From a checkpoint of a small model that answers yes/no questions on an image's attributes: fusion encoder width 256.
Rows from block 8 of the image encoder of a small model that answers yes/no questions on an image's attributes, named by matrix and row number. Rows with one number belong to one neuron. Each number is 200 + 30 x the weight over its row's rms, rounded and kept within 0 to 999. All counts start at 0. After the name is the row's rms in percent of the matrix's.
Before each neuron's rows are labels from the 100 images, of 14976, where the neuron reaches its highest value: "top examples" is what is common among them. Only what is clearly more common there than usual is listed. The data: abstract colour fields from 500 small random pattern networks. In brackets: how many of the 100, against the usual share in percent.
# fc1: MLP up (encoder.blocks.8.mlp.fc1.weight, 576x192), inputs 0-95
# fc2: MLP down (encoder.blocks.8.mlp.fc2.weight, 192x576, transposed), outputs 0-95

top examples: smooth (49 vs 10.9)
fc1.271,072,280,224,164,244,237,217,182,199,225,194,235,205,182,249,146,243,192,199,205,189,194,264,235,231,224,219,158,172,252,195,162,163,241,199,256,164,224,200,244,179,191,179,221,170,192,196,223,247,214,120,173,158,174,213,137,141,230,201,236,201,134,188,191,187,166,132,152,193,186,193,192,275,171,212,200,196,221,184,206,217,218,223,173,146,142,164,212,193,178,170,152,156,221,224,197,233
fc2.271,071,209,255,208,195,240,204,187,168,174,243,170,155,228,154,168,134,177,200,242,208,207,200,195,210,236,209,198,233,232,192,246,196,222,204,200,110,200,197,210,188,211,273,245,187,190,216,214,210,187,223,231,206,190,199,205,137,182,132,186,259,191,250,193,178,190,182,143,205,200,140,172,187,165,208,210,269,221,209,250,230,191,224,164,179,214,201,145,162,191,198,174,146,226,160,202,218

top examples: fine detail (89 vs 16)
fc1.507,113,192,218,181,217,173,229,179,168,163,189,203,201,200,208,169,184,188,219,260,242,164,171,224,207,204,183,257,200,191,161,168,187,226,217,187,224,257,185,204,195,194,168,226,173,196,222,275,213,245,241,214,187,209,195,204,155,165,172,203,183,184,210,188,170,242,180,223,170,186,197,211,181,219,192,156,177,221,205,230,194,168,198,174,190,227,230,191,149,149,142,217,222,165,192,143,189
fc2.507,115,204,235,224,264,191,181,187,189,209,183,205,258,206,140,246,196,231,198,210,199,150,236,230,202,206,203,123,223,177,133,201,175,201,184,207,215,175,203,212,161,191,223,149,228,123,198,257,186,239,163,244,192,231,207,171,211,205,185,205,216,228,205,206,217,170,231,169,234,156,199,257,183,196,180,285,236,198,210,207,241,184,203,190,221,241,199,135,207,193,184,173,219,218,211,164,169

top examples: fine detail (100 vs 16)
fc1.85,089,186,223,140,213,175,245,159,205,213,176,177,204,241,158,174,213,219,164,213,173,190,259,177,228,151,169,177,172,247,197,184,217,185,191,205,213,196,201,143,205,234,119,205,240,221,231,195,234,214,226,186,170,215,213,230,229,229,195,189,186,226,208,242,235,197,224,177,264,156,170,200,225,164,189,190,160,227,213,214,225,246,197,152,213,183,146,168,176,171,163,154,175,175,217,194,261
fc2.85,085,148,172,193,257,197,178,264,172,203,232,199,194,187,173,164,195,194,183,199,223,192,180,225,212,212,248,241,210,235,237,214,211,183,220,206,207,214,245,197,237,214,193,148,175,216,181,192,238,208,219,203,218,280,217,209,185,241,187,244,237,199,226,204,178,167,175,244,199,171,203,215,183,190,196,190,211,172,217,161,214,195,237,210,132,236,163,248,165,199,229,210,244,209,189,235,153

top examples: fine detail (54 vs 16); smooth (34 vs 10.9)
fc1.244,080,225,228,154,179,150,201,199,167,216,240,200,236,224,200,170,172,166,184,184,205,183,166,211,180,226,219,207,192,184,210,270,207,186,150,260,176,256,234,235,230,117,199,209,180,199,230,201,226,226,214,182,141,212,196,91,154,199,204,165,202,156,177,174,178,212,206,208,186,235,223,193,202,216,149,213,165,202,215,199,163,191,209,239,183,218,188,190,198,188,252,247,173,230,229,202,177
fc2.244,075,154,158,184,174,158,160,181,155,235,167,218,202,221,174,204,198,253,182,188,214,195,217,255,192,173,124,176,151,199,211,202,210,164,172,178,231,195,247,236,210,195,202,183,233,228,219,185,253,228,231,210,177,171,194,208,242,185,185,199,198,203,194,248,204,177,191,185,199,231,198,165,174,184,175,231,216,236,181,202,179,158,209,179,194,182,209,152,276,187,163,199,234,232,222,205,136

top examples: smooth (100 vs 10.9); mostly blue (48 vs 13.5)
fc1.518,126,201,158,140,204,188,185,168,179,170,185,203,190,202,231,158,213,258,248,240,229,233,231,188,147,203,199,187,197,227,210,205,193,209,238,211,220,264,216,207,204,147,163,174,177,198,160,191,208,189,185,208,211,254,147,201,236,187,219,209,200,209,254,182,193,208,210,232,144,161,211,200,212,236,143,215,203,183,165,180,251,187,197,160,228,203,239,171,169,172,206,181,169,187,192,184,257
fc2.518,124,254,175,172,233,218,215,191,223,154,241,197,188,196,244,163,238,213,142,192,179,203,261,157,203,186,214,194,181,245,213,213,167,184,233,230,153,162,213,200,170,194,162,254,282,235,213,193,190,185,173,223,188,184,214,195,257,184,206,227,218,195,196,177,116,192,174,213,173,225,177,199,166,238,213,199,152,224,183,221,217,188,205,188,236,257,212,253,282,155,257,205,191,148,187,171,187

top examples: smooth (81 vs 10.9); mostly blue (42 vs 13.5)
fc1.405,121,237,205,173,199,226,158,229,191,220,242,210,209,223,184,215,194,169,201,247,192,202,237,233,174,174,245,267,197,231,230,198,245,180,199,256,157,181,162,194,226,149,258,207,241,239,181,143,212,228,214,174,218,196,247,188,214,127,233,253,203,159,188,158,220,193,230,212,243,183,156,220,211,162,219,128,168,196,157,165,252,201,249,196,184,215,223,216,221,197,161,242,224,173,173,195,202
fc2.405,127,229,175,185,179,154,204,162,223,203,186,154,138,208,233,187,200,261,199,175,203,233,209,221,227,197,215,192,228,225,149,213,200,130,196,179,207,196,169,159,164,212,214,202,239,212,237,165,190,192,228,181,180,254,183,240,217,182,176,168,197,206,233,215,220,231,178,226,204,229,211,196,273,204,167,188,201,215,161,218,149,164,244,181,241,177,187,206,169,225,255,196,254,176,205,197,182

top examples: smooth (62 vs 10.9); mostly blue (48 vs 13.5); fine detail (38 vs 16)
fc1.230,157,236,207,247,184,168,181,183,175,211,149,206,202,213,240,242,195,160,184,205,236,216,187,184,185,232,219,207,200,151,231,158,191,200,203,190,236,195,215,194,223,194,222,237,215,156,170,226,211,212,187,234,179,181,178,203,196,239,217,212,210,221,200,219,165,192,278,178,212,155,160,270,232,219,115,175,210,195,198,167,249,188,195,184,217,165,218,163,235,216,204,186,263,180,198,227,177
fc2.230,166,237,190,231,213,153,158,148,242,225,191,180,269,190,214,168,180,200,257,208,231,197,152,213,213,218,173,217,202,165,187,197,224,192,219,186,193,181,194,206,215,261,211,177,191,198,152,149,191,232,203,174,201,192,206,179,210,200,250,205,202,163,162,133,164,242,149,169,190,199,184,182,196,170,210,159,193,155,223,192,203,161,178,163,192,214,236,197,180,199,217,196,263,208,147,203,165

top examples: smooth (55 vs 10.9); fine detail (45 vs 16); mostly blue (40 vs 13.5)
fc1.505,140,279,183,172,193,182,175,191,180,182,214,178,184,219,167,203,230,169,219,258,181,177,203,150,183,203,182,203,214,227,193,160,181,201,189,256,225,211,216,210,226,245,223,143,228,174,181,234,204,201,227,211,182,187,191,225,213,208,214,228,208,139,209,222,196,206,159,122,199,270,195,196,228,233,171,210,213,164,218,252,176,217,208,222,186,166,231,203,161,205,169,189,214,242,224,179,174
fc2.505,144,179,192,265,208,211,237,185,193,246,196,198,229,203,207,144,225,151,191,200,220,201,226,180,220,281,224,181,178,179,193,275,147,198,216,232,211,173,194,201,219,145,207,200,250,207,201,196,182,218,192,255,146,187,209,220,172,197,234,148,184,197,158,214,181,181,249,189,203,191,296,194,142,203,216,141,208,247,225,165,199,176,201,197,200,169,228,196,178,157,196,154,165,140,194,190,214

top examples: fine detail (99 vs 16)
fc1.403,168,159,241,201,197,229,224,230,149,224,216,210,196,227,240,188,220,135,196,214,192,178,201,227,211,185,236,183,204,221,212,204,222,159,186,227,215,186,200,179,211,225,217,213,197,184,249,172,144,201,141,177,209,202,169,203,163,231,204,192,199,201,178,243,170,245,273,241,180,230,174,164,175,219,181,189,238,216,164,175,232,202,259,244,215,225,176,135,201,213,178,237,152,255,177,174,151
fc2.403,148,150,236,171,193,123,235,165,217,204,219,208,141,240,203,153,191,177,193,167,192,256,216,275,147,183,200,176,188,202,198,210,204,229,195,204,206,213,206,216,207,204,177,152,215,195,192,226,225,185,185,172,231,169,226,189,163,193,199,168,184,229,154,282,204,224,255,244,218,186,181,234,193,159,208,155,185,165,209,203,179,235,175,160,219,205,164,234,189,202,184,188,262,217,182,226,237

top examples: dark (95 vs 7.3); smooth (43 vs 10.9)
fc1.204,151,210,208,200,189,215,264,212,151,211,156,215,203,157,166,201,241,215,188,240,201,173,256,247,221,154,163,204,174,193,170,221,208,252,220,132,185,174,235,210,174,190,254,131,172,209,201,217,201,198,210,211,252,170,184,173,222,191,266,213,193,212,211,177,160,205,202,170,209,243,216,221,188,262,146,180,198,180,165,216,210,237,217,219,234,189,201,195,196,168,230,200,192,236,182,232,173
fc2.204,152,144,186,143,178,212,225,191,251,219,200,240,237,162,228,192,189,202,252,177,138,178,143,186,213,192,201,243,206,250,185,237,204,189,155,222,259,174,221,191,185,186,199,188,242,221,222,185,257,224,206,214,189,188,155,162,191,173,186,162,199,206,196,187,196,172,221,226,226,216,216,212,163,175,167,221,239,205,214,229,209,246,168,164,167,187,198,220,230,226,157,250,229,152,182,177,208

top examples: smooth (85 vs 10.9); mostly blue (50 vs 13.5)
fc1.400,113,222,217,217,234,192,169,183,188,214,224,218,260,202,119,163,214,178,252,179,150,195,164,237,169,201,240,219,189,220,231,205,156,184,206,224,183,189,181,210,171,235,207,184,205,235,247,248,162,229,244,177,231,177,209,220,206,245,228,158,165,181,229,217,189,204,236,189,226,175,229,171,183,197,182,162,209,190,163,186,177,208,249,204,215,168,238,189,210,203,186,169,137,184,158,180,172
fc2.400,122,221,180,138,245,193,220,212,160,224,269,229,209,265,213,198,187,159,233,219,264,207,196,192,256,181,176,162,213,207,203,214,199,146,233,253,233,167,182,156,183,211,208,207,185,181,214,167,219,243,193,180,125,204,198,193,220,231,192,229,203,190,157,218,227,160,167,205,146,214,144,190,190,179,222,214,234,193,226,212,194,249,167,199,198,220,216,199,224,166,171,170,184,247,203,215,234

top examples: bright (62 vs 7.2); smooth (43 vs 10.9); fine detail (37 vs 16)
fc1.267,039,225,221,249,192,218,240,206,234,211,187,134,189,233,167,232,197,172,230,135,229,168,197,191,242,198,235,218,235,226,156,235,189,262,144,234,172,160,249,215,186,171,184,211,168,224,205,192,218,238,177,174,263,195,185,188,172,191,208,193,218,199,229,208,194,167,233,162,211,213,209,234,234,151,184,264,171,190,156,184,188,195,197,234,221,177,177,166,181,186,248,200,147,142,135,240,207
fc2.267,039,210,182,245,240,190,238,254,194,188,214,232,203,174,194,215,204,184,179,230,161,219,175,187,236,169,193,231,211,115,215,232,168,228,166,200,204,190,180,238,207,207,148,156,261,175,186,148,204,182,166,192,154,210,188,234,198,182,171,167,219,233,131,174,183,190,177,215,219,233,254,228,199,185,170,156,230,246,234,215,192,204,172,193,153,207,219,270,208,211,135,183,231,224,227,216,134